Weights of a small image captioner.
Model: 7.07M parameters, 32-pixel images, encoder arch vit, encoder norm layernorm, encoder num experts 8, encoder patch size [4, 4], encoder layers 8, encoder width 192, decoder norm layernorm, decoder activation quick_gelu.
Rows from block 3 of the image encoder of a small image captioner, named by matrix and row number. Rows with one number within an expert belong to one neuron, the router's apart. Each number is 500 + 40 x the weight over its row's rms, rounded and kept within 0 to 999. All counts start at 0. Numbers have three digits each.
After each expert's rows are labels from the 100 images, of 14976, where the router gives the expert most weight on average: "colour at peak" is the nearest of a few named colours to the mean colour under the peak. Only what is clearly more common there than usual is listed. The data: made-up road signs on poles.
# router: slot weights (encoder.blocks.3.mlp.router.weight, 16x192, trained with AdamW), inputs 96-191
# gate: expert gate (encoder.blocks.3.mlp.gate, 8x192x192), inputs 96-191
# up: expert up (encoder.blocks.3.mlp.up, 8x192x192), inputs 96-191
# down: expert down (encoder.blocks.3.mlp.down, 8x192x192, transposed), outputs 96-191

# expert 0
router.0:490534475499530518491480499508488529478536479621523511508547548485485514533546511522500527505512472536546508509499539498545560503482556481609447477498456486476551464519471494393575457415425551528507516434497483490455470433520501520537525472496497500477489547452538528471472521522492446457
router.1:491470532520498526472486439554462551533568531538541569516545486450491553486507521522516520501479411532524526462489513473479534511470571482540486487429509475513506474545495497460538495443438503473553505515494486499489458448498465576509526486508532443439475481484528557459492473508522545502
gate.5:647506505522420512402507491538528486488532514509535508486498469496473488436526458496521542495447455498524499476522441432432469469445525478530526512480470494469491470433533547524568548564533565475480544496536447518512511501476502447498437537439464512460500590512539466520466533491532562536
up.5:434512486461548510579485542512513552533505481464492475475511492517522515508453533500458431522564566408553448442491593561607535557502517508450499501518553540510511510515472475477461454435454445545493429507485485439512528460519468516502466487546528464521466415490458527498527485472445494512
down.5:509512583485486566422538475525494433531588484440554474455431460548373469536461497540513520488528484468416517494459513501497502496464522511562526492491449471454444589467508488512480533540519465500526501464497481515468510476535528484506457473501520520500485534425542456512525534491529457516
gate.6:473635511504447472474504434501465481521521441480526497489489464517463576425472454456476556474517530486436525517454475522499466479470454542570546479498488521417431536539547497533512605489539528493476441508459476543451438518536451489525513529522506569483535539491589470552547465467543505507
up.6:528501488493543552486509533562539441543487510514626433493529485489512485461499511532503503510473488511505416562502397477475530509528430498479483524575531475415481434455531458492546493559501495485431447485539482556485549513458523575453537515490498462444477445500486504507467469435512452625
down.6:531555504477498554482583511512514510477480516413564486449579455546489517475422522503465518507490516541514466477470501531545510489501465511590515433478491490509483555493517563551515648547502527532513398488513504542558503537400510506413490494445524533539501488427563474474502519501540419543
gate.7:496494520462472484505515501462510504510542540522454456582463551497500500507473554542454558468481431490466495504515485436479551467443514558465542544497525546563452526457529520419390501551478559531540446549530619512527411468499531501465553532514476474534532496510518520472459427539482427545
up.7:506430473550487492498429484545544521506455479527515533499526490494504479515521458488508464550526557537545516521535498572524438568552519443509445476493501442492563441530481500567565524479542496487462531472457453455490520491538476489525461439487516519479472442475534444545512542466526512458
down.7:534494481544496405495497478531469521526502483513481521570522557474442467491565552467440466487593537467474482443515573445504524494463541522572439485376504526551551503499479522409472458480467482549534455483485510457484513479449491542518468442511517531504506471475484480460491530485502446517
gate.8:439594507512471543461536487506569547474462518488433519461477491482485462485521532502484503552496518497487478504486486529512461490491513596505526464523546497537572496494476478478496475473547478472489463496553497502491509490468516508381520496534450499549534414494571478543483491437525530452
up.8:485492656490523482569508475451505494495505464492505515503513500499447496519565498535521537501583463453424459460562493480488477486444481544466488508503431506519512452543517526449487513427619590472456501471456538477522462494490546487562483490518513515561532549530474533459551449535531557509
down.8:528548556457530466521474579476464521492475499455495464547502504438458524482552529561521470519387485537462494505515429476491538520465531423585473480422489512574473549513451479445492508493523504500507544502482527470516550465465549495520544552438452525508415523497500503469479456483490531500
gate.9:444542523475560510471472531509549432382536532481499482471494544438508511562489435487563500516549469479468490491549530471581434465501534453474481573431431483505513512515544514479484502554432468396467591494467484480489445508514466519448471514464485508509500554535492500506514516529498513470
up.9:437477476609472544401475454436455469447510483530470467489460477438552527516485468543480465467459496474542535508521501523523450466466511496508513540527465543520521515485516483499484471519426516469472510435498509503472486511498459539443462510570444494587486558501529576512550465492443451467
down.9:552502461491496425565461498539524463501502490599532515538544507498455519430540500494592425534498450504578427483462474450545466476458509545426521520502491582486465436529520563496532506507536474483521489523509484485533496593491526544441497441456490467539429466524522468488523504482472523475
colour at peak: brown

# expert 4
router.8:507462500537528489525461509430515459555510479504570574511440493504479498436517478463445486479595512538536464466494533469457503462482503497530463419501495512495536513527484519490506466470518551476523549457567561478525557388476503534524554425422556479441484518417530468414524539496545511445
router.9:554489474559514505455482485519521506521561559538502511470498466483504565542503521539513568442523446583511518504505533462554550485477575467556462451440497544521519460530487511397492480436448523504559549464521504401490492470509519543459495496501522446492466533435522497502519521559545572436
gate.5:484560477597503493539559537464486512512381458491411521521508536470511469532447499475483458536523545464499501449533496461440467478526493532559527476463511472486457415468507450550443469493511522516545462466471492528488509501536511559551609422502447571465542555597544510469490487501535521493
up.5:511538444646519466503568557472501507538427482493445489521511530431517449504511473497502460508529572535478541463532485526426487462513516558584503511461512505469448457468524485540487476471547511495527477487545547508454521517544506528551529449478436591494564490500547483502473496495539532542
down.5:445477558504541517500506552494549501473500519574507465463538467502531538499448438450562540503490493457496484524510515486499600480448468454468531495443518480470557421465512486534466556533482542493448534550496469512530528470456457424538552599393476541534542448505455543495521514468522502448
gate.6:478521477497559484480497535483541488493549559482523475408493482511466475493462480496582526504514431470547483507583449431548529483544504500513457543576504505530518491551453504583444460550440511430532484493485477493513508489498450469493480445466444485516504482498464445468524441494512420564
up.6:533555532423428567468488440581483527499464460521477444487459557510513478421509493544449457558515492505441559451456482473512439513482467388472485491470553458495379510564479536473525498560496529491529500510494486534517483517519436486490473488532560539536511446501556524492460502549511491500
down.6:497453506457492520484448464517505540517571445495437463488525487509569522528443487554506524453531510529486512488513504507513562523567486474508452492517505461495442453548485550521575486480507512511501534595507543514544572504516571467497383577452520465590483522480465495431496471411510482511
gate.7:415527535517463496483514474507478469472453472518530605500517501494474533454499493513534456493516460540546530483459425526511431557543521464503481552496433508516501455512530567509438494472542506411539519571553507524519548482466443461518533486505459574509536382461507539444555384537455442496
up.7:431469484436487418509503480543514459532484490462534591524543478488499492456494545501468478536517485527512486484400429496528498573503469496517459446540454519503485463504505529507501508466561542478496523456494508519509619440519475472596550500507472517399551464479495549486554477563473479524
down.7:494483464496495522517387584528515495503553479508525477546560523464485485474485450455437509486505390498476485462541550425409486469457474521497532516484468577445495528479513495497501542585489494483486512487412557481391461548514511488467525507514471450443566517554477427529417463519545482477
gate.8:543525453475498579512517534498449560483477536535465479508430559507442483573545487520466467536526440498494521461476468465493571572466530448533448475471486427515549498501553460472520591508476582500485526550520479488487531550528453474516437509462479477469458479519518490501510482465435488551
up.8:493583488514456605480515490447516461441444464465538453546493507491444465593498479562488496484461487520526539541459491488539472471501513448538458465516490486525607516460545492416447564492557556524480479555499497581541504511540496549521500493471510429521549537508523481517505409558473503532
down.8:504527519498537526543535439512464421508481449596514420458464422469495424468450482440504456511563511554502485536494460624565516566512481501470501555461486533527480495522540449458503561551535481499497553491526551557515465471536455524485480512533473496520507497558543484402501474517516501516
gate.9:450560450554459519473521465505547495432520423559534501483484475508424493453501451578554452495441541491505459494481483483546423497523478556472459532520506433531527528483516545494520441424506557499497528472491510553567542471507487549565520547459562537437485521505495475548516469414489487483
up.9:471523456509412626541588491533509468523482500377530473507461466513459552529469513535466485500506542536439513519515527574538507609541442492495478515484452505491542521463503539541522463504505494515401540495495397506487510499473476502522507485453550530467448476482490520464512533515565541494
down.9:485497520527397490549469512492508478545425468422530468445489493525485490529480540478480470510532516533567507527573480443494506588463491540484522530482489510462472495432521495524493480494575531502396515450427450541482472539435509465543586485505548475627479514441490561507464506516531477493
colour at peak: pink; orange

# expert 2
router.4:473516542478494506533497536489523524491506518483503434528479483487497554512533502485532462520510589551506454489543541534499492486459452464455446433455525437521492551464492557524529531578557481567432504477453498526500544516566459474436504460508529506500506434458467452527533518482558427488
router.5:485505518430471430514493494526528510515447529494430446499532545511447444481485380466516447453512531533472449516408538473466429537453447577521497497500561507543557470533528502545535530589572510540507494470480561517524526496501468490508493442533481486490489475526499516531529549475558507522
gate.0:552474522456523516486492497513542447486473506497556502535581436460489578462532533543499524443458478458537452512532491489495537545573507491444492543513489480551497494447458490487452466462500473512473494409426518529520455466541510403495522545500511441548519548513588479497444506476444475427
up.0:476503518507489414509442510515485517463505491461509458531562490467527527481490493565505495438420471466478493542522482485471518484510520422452444490465490522609482571444513472526502565435565410543429490455454556573471479485586525431531526559534493500539507550523579503471488512441492508428
down.0:424476497585459462558485509443496473471543474499495464450524583539525433495499476471540477499537460466445510479532467455523551435474447470558541520469514505510578489490650485500532493488525427504478501509443511522470454436469549489513528539465529520482548538526498485484491493496478529545
gate.1:465482492502472495494510519454477496445487501443609469511482497505470481529411577509468580499496501527541592403476476496576528472502493531513490534547491480528507502541521496475505508512544486502534565486569438530457461503489439569478518466513557498522432480470498519507488501494490449499
up.1:430510523456493488491545508499532510580544510512522446493508469500523581474484449465538475496577491511531491440552538494577546514476438534507414475571459499503516509446547460449565468445504549484520520539562463495496528512578413520488500480529508537508508527541516554441528451494481514495
down.1:538557504502458477497590507530537484553512478508575564542462545457565470441475430485503478479555446452527457496568569508497527523499461429484436488544461512484490556470532501443506400476452496531518494445514556521518554495519555547499541457508575522526420487527426478399476442560437521515
gate.2:503511474498516575516548455489510535452502528479506525517482525504398448515469572546470508519532477487642539542507462504515506448499523536544482556474449479509490557511472551496458505477550513477479492491504477476480566509397518473494475503505446585492569540453482471527545460542425475458
up.2:482532453487528514572484466514583500569506506565507515438474443521487433497482497472578455563490534506504476501481508509510498491474503498474470418508509501510536514491479433474504461527528428485481519588476437499512574461515522550504510593435491494463526543456461468477535502500437480458
down.2:513542488518517588496549454508527547540512585506550492426525552463483431453581556487546503549498495481476530553555481550492463531566496498551510436513503522477529385510506447489485400527451516401489432451462468569515536495519508552553482552540445530499436528444456507433446496563499451469
gate.3:488482517473497501490508499497453498496504534425515530453531431563480448494536490485483526518457515453544549497490498480515488413523512485557476507542534519502485533525563525499508504409484477469504445484437458555483562470489515512517521470559506509526497480517463469496482528468591464485
up.3:501563545458509459441507512578507518426560525563455499505468543493533458547496503535569455485551459503501446450554536479648542524511447547502484537449501449446550451439464526521534559572556489501497481554504415482469463593478501490505540492486522401531475482493543511524489470512449495477
down.3:523466524552476501447470602492523480573480493457444502486580498552465491494472465506464448527560484489489475468518463574533477517488536497461395548544514536538518538498481449555474519512499430431510458469480477492513520497501585548491482482526451489422528500496485393483556478540529474484
gate.4:440464528529486539537506439460494538463442399467505512534401531486561452475497531510436492477568494504565506466539496537441470500477548506544467547495468498520507425514530555450506495486523504547453461530524447544541518552509531531436501544495488491446552525494516508500484500525524504498
up.4:434483519486481573541535467460530492512473483481505507563443478530570485565449551536435464454556443502543608431499493498377492511460517496537534486531484514515516470543483528517550559514449500542465484481500508498560477569515476494441441539466443506464525612542457543462489547530523541514
down.4:495513468430538474519478553485495485544532540508482494490536445502559479564416468526582445565471551492448551511421484494465575469542450550490457505433520539501485538473451464469475527470579574495508537508434503498435520479534501494544500438470504520534476468429503546477483477573491481531
colour at peak: white

# expert 6
router.12:486478543478533548514438502513514480447517534521494505490475479474470498497520553453544514538470487516534559537504575533489557461570569457520468496447470521507536392489493515471415469442414471437463463462508493534517530451491581535459548423474534468485459510455442481460493532537525493517
router.13:464496484514569528497483547552526417526491501502535491489499498477538526484483573421512470536512519481549510529452493576470548539626575471508482448450507488479549403496438529489540441530440467441481472476543549528506511494521525500448482423447472436497445480433488456449456554528526499538
gate.5:493466489518486547524505370526503539485519488471545501557559546448533548538550446489494456546501452482474470485517516473474486521542498537498444554465499503517547470521560485446437605507509502527454388430521498524467488426482569478528524534458426504418500545472454472463500542510552497472
up.5:506504475518514457510441451588563544529528445468459457491555563499540496514539513473482481511460490542485553459524548453534489446522503507555526555473573536489447477511539575484556539467497509489553503464439480531540572512399493552519491487509466490523477523563485544469469492491581422523
down.5:511481486478485505547547522441402505414507505510478499511482505487520504519557447514465473518482546440439525563481468497454492512497496533498518430538454563549550489485536456579489520507461498353543523490554516512454551523529533497543520488501474503472473513410496463565530504457480566531
gate.6:534548526524484508479577532485473453537581545483500441469499411520476482490504531505509543508581453498461433479493512566461525462509470533507499532507570499518494472543463453475459532442488487574509524546439500497482536524471549483547521509456463472533522514493529445480481427511618550543
up.6:463490534567447517466509515449492482552508520487534488505472447479485483464504509508421518464633519491494524504481607609484524469526502501502511530541458516462555485519457535451503536435437535544493521569535501482477531545503468536577489455419471489459496517464518440459430459504532497517
down.6:567488478467498479539457519470440496459418577456518508541448512474554526511526488485521495543440526493499549504517505481498487435458573461453523547537454450433466500502559447536462474473541491461517434528526550518514488522537514473512502510541512470429534551501560520509475525531459498403
gate.7:474469543536545474434432475539508561529449484561528545487490506502512516505506520553530557515490517594520552446561468491512511475508408419502455527526432482550502414521496564457498514525483540520461472505508427502441538432487432490548486477452508460440470508537521482525557478455445573533
up.7:498539481488430503488498462473488467482521530558436484512486535440443489493580515529512488530559516501516464515490540557495422532431525571484496520522510487490506533483506480535480463476514491453567460491471590517520500574517545491494512502521501562533521482493564528473481523618437431529
down.7:479568484551458512453528487456508545489527546540462527509453550468502540525503499476555521542489515531549584542575494468421480591518455458553407512549501518492438490492537453481493520497475535440519446523514486475519482584470490459490546468459485504524510481467539505486509536540489520528
gate.8:547451547426530583435476470475465430518520512541528490455560480481485544526540508548520512518511477495516470452447512445454535492441582537468364535524501458545514478495494471475478444500504413444457519513468531499422440482512458504468501577507455564536485544564443472572512489554467451458
up.8:559514534423525544481479429494519498458524569581447417531488540516540525499484490485547465522483480433354489539489508438508566439462552514489489519489567527467441471466459511444475439537482481470521424492546516521479528409519520505559488600509501495527432586479541539603505486513495505482
down.8:494509526465560494521503475518551520403562523504459435492479521509531440533524497512513424482588469559442519494551493525515479527512469557554480491529494510524489509533484491477473506507503498550492459512548502425506504534573507560522499512503532481583460491452430493556482529470475535409
gate.9:466467486446483486487515536547531531503479504531464507499457511489506513494482520507485509459550505537518496520548585482506529530528423463457514536483464492540493471530502475479472492498484496564481489520547505457478514509452488470469464438539456569532516573552409551470553441441525528440
up.9:492519493489501536474548530454539452475544530549490450497566484483533497513511468513462514564463517532492493461457402527451501484528531542545495474505511518480544475535494494454547502466531529412549453518432424498522479501520509492538473546470505492549529518451542466513425492559446517566
down.9:397517480428503456520478498494446538556516523591507537485463468418547508571486519429478481565529462569577540573531526486425553466499453532494507592520526516485446492410491462437520495529549463487527482523499521458570475513524523534503532568524513515487487492528498506406444482495508490510
colour at peak: brown

# expert 3
router.6:522480544544506537492461485571518531515563507521509489515505511517542528583517578525475505504539550558487495543526547537543472483520538481565544456428464527504510506564504503496527522539531525505507451418415514466497506489460497556456534459512486495413495482402461459527492530543563495488
router.7:465503573501557554420467559484500463483506513581549522521472523553462521513527530486535498490410437493502453570428505469458518472480509485491444477462484412526501476469432497494472460475437538502539445476530545571522558501547513487473509464512493492435501494477520474474539522433530569518
gate.0:477578538463446511474488609419507552516498436475454494575511470544605490530548508524451541513555479511524456486468472477532484448456533514537505530495486527507460515564497528470533431507469497529442461519521512517515456581513526544501492427524400509482526564429557523507515505393509509557
up.0:530536435506555462511530551509385455474467445550362541486537586572512493476512498520558467497560532510524546465534511473522506457481514454487497530512534510504516491529510422483500514527516524538528577526485500426458466474536499477506523476520465537430459478536573451555484520533456469541
down.0:563435511504518442553445574447489539445457466507500585499556486528532486502467551469520479560507457567445578539468446481520498480484516456522488498486480494548477462479494485489444520463475472622478558534512491558491471576420448465454533490479482487477549484512566464507518540529474582400
gate.1:392503604570499521553513526459469480495488441501486538545475536436493483513506445429539500478516526479459473463520549410504482473418458570537506469487470516527496526501555469583377517509510477563493565495519507498502361499504513457487511487446534481592433535577518501520491534429518500474
up.1:523541486394524473482489509471562512469553527495480449503503477581527505481490537567444521492483514443496532535506435564535454539576546457464513515576530514515484472511414514439554491522499515476510459441477507542479586510487524544536494529549532517418582460480506535494539428537494435512
down.1:479535543550483470500482520578488512493454530501504509520483533452528417554578544533508477428500455455494504497499473490452540520460500523517534527533496528479515487629453464503500536452500462530484565534493519429444434506480598527518613549549566452500461530502537568493470507387481502530
gate.2:519527395469599444522461567464450430496503437543497515447538495482531514473490489496449512507574482457514429498448434576473503549490552507488524471500467486477554504489540491589465481504462565504517510499489467492513491509532505505472468496496545523485519529531516445497509499528530509497
up.2:491471414466569453518472554505507494500537481525477522480538507504534510520491487505488580532492428500481469551380441512407524565534508545473484488516475501569578501499484453532513502482479530467477571468573527494558507528497472492506560506496477502517449461461533434535533497503528465523
down.2:504574468513583435528593545595471534477511456433457570511465476486471457520469430509431399551446505553453528486462484573476515540550550498534529528535555473501541474508545472523501553518503568489504505505505508508511552539412503428510541516430472458426511460462549487524475551528508515504
gate.3:482525463467512561521475407559551481502456509508453526545442440536518459554556545559524535506467500507539486534460512505531568462503463484474536521543502448502483455510453503497533510478509529610488538441530552473480505533516514528513530520527548556524510477516575479510495511532473441463
up.3:519510593520509460529478567471469493558487512453507452523507437547487537450558496543514515546525513591469506440434538500547485511504559490478446516464578526475493544461602445501507534516510497479450501503430563512548519512460476451525492494527450521507493538528468469461509509498534485462
down.3:466501468525524501532498527414552474531557457451505473528525464451501499551552472525484506537494469455465532465483524478517560548548524509508546471476526591483458466447616540557526454574427533519417573468457482496455514465477485479480471470493503514517491552575541433527492472493493520572
gate.4:521481522437522507465507565468508508508525602526448479505451453445450482481493500536492439462545505453480483545469454497460508463480563478489465446520546475443531496430537433484488484469500502423552460573510483520492520437513552596549462502527468500504515532476553512530456478472427512536
up.4:508469537485518490537438491464490478521540515497519431474514500575526531553483476464537478558489520471588553507540532500481553527514420567414582487442473489500495476494491519553512484514448476489458557524443536514512510556533519455534430539491501505559472524522523515531472468456450500499
down.4:494484466498511528540561474500511554433539497537562545434485502526501501424472448531522552500487483486548546503524472592545524510558539502532419542436569450515524460508516456455538491507446544489523462490565518532470487397489523489535402474484527477478540592498449444407475488484535490481
colour at peak: black

# expert 1
router.2:460439472441498538441487502446545551490491529641567557487496532510452485459471546500474533486485441502499568585564499467538536550548548470507456488496491507555552468513474525426506472467488489462539456519550571515467494440500621466491496477543484481521525558471489475497460446475484504504
router.3:539482548466556562483546587435419446518554547516570485508513504493526564548493510526473450494489499549475419540504452514472481532460443566491517498521490432447493522436537515520467532510546476419544500499565426474461460520510521436422569541487478506471466498516539567565561517501463546553
gate.0:465524454519540511523516535482500465565506481489474515570491479555548531516517502438590526522484414519468540486469499481495495457506442510497540542399464448504495515572499437489607525450448532518535422519603469540492484539417452457497460541432462530423520486457483550510511527530508554570
up.0:469481527488458541514481500474500507513470522579460510475567520511457569545470452537501497500514500504467548452454493485520488491526438454471511489489541488509527479451492488462459562529455480533459431601556432536465463560426482451528561445505425569469471510557488517464532539541389476569
down.0:569493471517574465500448523476490436480524501442544445562512507489502487535490561501553528485480461462543525591531474495512446448477482499445461492453458508480462577496444511505562467495490548447516537514530480483498466562412466470505470527488501491513551418562483440474494462541556504524
gate.1:565512496517486541504437536535528434501536533419483556448546464458575564485527522487497520427537558488465450542560475479554507454527372508519508463487564438439474562525501490443495499561500481526362492467474472502510551525545527419440479474516447502516519490466426522534469501548544513535
up.1:440497485547460488472532474485497607502500442539521479517487549505422503533463474509561475571392474500554509425414553472483523520459562518453518517477355538530514478471533496507495517527466516523595498571493489461461496471477487528564482530488517525469506527508525533494541454431448454508
down.1:537474482539500485546495555467453568468491473452525538503476456464435504517459560479550534500435565590580434484523498521483479500534458495584511489453511454533513441490524522478485498548426521391550528486507443525517465548437433495473493484536515519476487536435471530547551497523582476486
gate.2:512591448540433552535498554512533490446442480436509462500486475481474479503499514508529520523461529515481470490573528530473456508473519533583522548533587550549523414459506454514479500532530511467605453548446454559513455503518491490418443548555496499506539521533491481521428489502485516530
up.2:574491476538466519615448528486553467510521480429526487511555530469484447534448473515481500545490520493504490467547559542391489503482524475539533513562594547532515483437467450500515479507546503503592468504464467501475519409539481450484451534526523479522571545480556461513490528544513538518
down.2:486507506437499546493444564463529389539526545563464564499498553553430594493505462535495457533558478480580480471514544437438527474562458482532544508457532427470522504479520522474454535460476516515454559445529496439451523478457434479580562536508506515508411491459519529493492498512557484517
gate.3:511505445451559516507525458410549523528489495441495485497407501501487487463556457535449554636453499547541514477529480487488563492535476498462490553458543490508540499546548519563572521467533494574504514459450531449529541532494499429485487518497508534551449522473471506519479486474530462497
up.3:503506563508492447534503544549507491462526494538578485505492439524532545496518474504537507480563490474514479514469558533500514551552511504525540462533451456476498398472459514485445517547513469462525502557571498521623472498545461556604492486455486528460526445532433554434582541523437560484
down.3:555487467511537452520506556475486465523497477448536489508522530469524526531538558466473490530555475500577467516597507472571550548523506530528549473489491498480485485495446506447524500488574493554449450450418465505492491502554484518502469513502534502480474531492571477486469491523497525499
gate.4:491421482506511596527568473537541466576504475540506482467452488557537520525480507515505495472521473487494516494462543460509506517410455436487525520483522434443603490560520479407438510489481482439520445545559550521486483551443521494466501543421454456483488428494522513522501423536460459506
up.4:583486437529511608534493504512497477511488498509545467487533549509505531447468500532467513493509557445492506508502468403521539478373551476460495415474491527517575621486526443492461516502539462443543490565482473507546436549440452471507488503488503503548536533454521429502553477526462389560
down.4:461499557538508584492528481520479501466514475516497469450542482474492448461466511473449453497519519466500470527510457529495488441500564483443501514504482490508513586478464354491547487504529485486614562515538475434523481516488556420478501519521451480486523453491475531460547409541492468604
colour at peak: brown

# expert 5
router.10:509526468522553541469534588469562507559488466564576547507450524500482501520512581415490518460531558487526448453430523543530619496509523527591421497459506477441553513554431491479537442423430475493491522503502551524398559512432451501493497480481471505507472417535487496497521583500501485460
router.11:526491499548503520493484507543552484432530520602561532526488478486481599482492563457545550550483484552524490510472515542503522535473521499549425479459434512536583407465462477445559425458408536531481504460496548497484513499505521468540525487507535569477484528481537512463528544474562454438
gate.5:575422474553516485482481447450556523466501451433490548438461477424462473503479527513550501557481533447514487504439483514506542493585484541499459497492473464576532504507547499479478480475446493466473505501495518535511526508529476385478512518528587517471520467417476449390524518513492516443
up.5:480518562493525456491492546517490452545499504527492491542490549614502544512518511530456552445494525537426516452520497506490466489424521468515491527555555511501536526552494460534510550528513625487530466508490527472468481502479529555547564422505399499523472542508516589481473481466510471510
down.5:504520572560518450556522433514477544521481497513455443469566515506466556523460527478530480519495475455543562456516508475507464563507573554449475592496478467490578498515441459523553458482542501519574443481570469521412456488517483412525517431573524437571489462515461479457508453528538429540
gate.6:470543517514500475571450452519539514469498522402504473416531512530507469498470513497465531502526478511478471485509478474485480510542490518478470483499482552634488450436526443524483523509511502593549424455539552450574490483567588415552459537550528477484481542497472538525479521439517510504
up.6:453517472440465485587514438538470520491491490375523475587567463545482476434493517482464494572510471479497532539506471463453483399520499473532495489549544492553491487486525505490494518532539510497545467447479527493544527512476602466503565518507492487506540486497548552466452516476464551516
down.6:437462544510477504498484506489461525533484491508505544510536491430500442522534488513513504571421521557529516626490515539527494518461522428506444406562460386468480487459388489453494504526553455501511482498535500564416559495478543470436487482423484471495526473549493517521420462576426510523
gate.7:560468519521548573490461514555416559475478526489494551411515538543503538415509485605511481501520499568467486484507508493536493524466501427431503586405453473499427518418549489518542464541551475504499448461515503482549414527542478421512468480552476461507505502498522562527508487507543502528
up.7:493470558488490538513516501498483526501448491474473462515475652505478464429438449525429435499532530472485471490545531535495524559510424470397534495541475538498435501424549488480525522496550448465507495502593498475593496434499525553521472486482513443537439462474496549568597502504482456518
down.7:569532499525521416508556591530488526518522410479521537469457492472552440578472467474456469502448507446521545520457501515489477467543492479524460418521477580546474476442528468550552499535429532554527537568440527522505569444461556469478498468518515498406513467486565494540454576482490502515
gate.8:455515480503488571504563466495545571493532468623549550538566520504447464425499534476492502529497502493503512483482491538434517485478472480512451628457515561540446503553480451541521491492424500400471562497417492529484540562528454616506449523453525522536490506497463532424459490541469432564
up.8:454539478468509512476493400480517544515581460538553494598579522444473499450517511493467510542491551473537540530464480541416482469502501544493439559437508570581484519539492512569497559496433511425506541504469459505445559525560476552418529477506469491527503508536481560446455457561482417557
down.8:509501511490545423465509498388526496504509468409501507500489540555455532486509468495501492478533514530486455531491510443517500465453497484489521371520541519465495455573552577553504550498497474463572454507506436494533545546513464442509536489541460496442569491543576440448572491477592512524
gate.9:544448551459521494565426576482527437548500431456475538466510511522504476491511473481478511483565517469515501514501546553457521528540539427502453515453511467574419469581470493483531441468548503429535545519489445427464500478510453497514531452493461571518465506581499508576576430509451569473
up.9:494516472484425492427519489522452576449532605502524472487511530503461438461505492513459502461452545490437542507510474494576442466450445501451519502552573539496501549446552479528478570513429483564458469479500602554509533531468539499537439547505536515476529468432454551485470507552511445524
down.9:433509489530506446520594486451534496500479474454441492490460467422496500509513506477519486448494433479521482432498452462454545457519508508536513469496579526466471432463500452505463418430480451529593452423520591528540551483530425473545495441540538477537535454543436474530429558540479480479
colour at peak: blue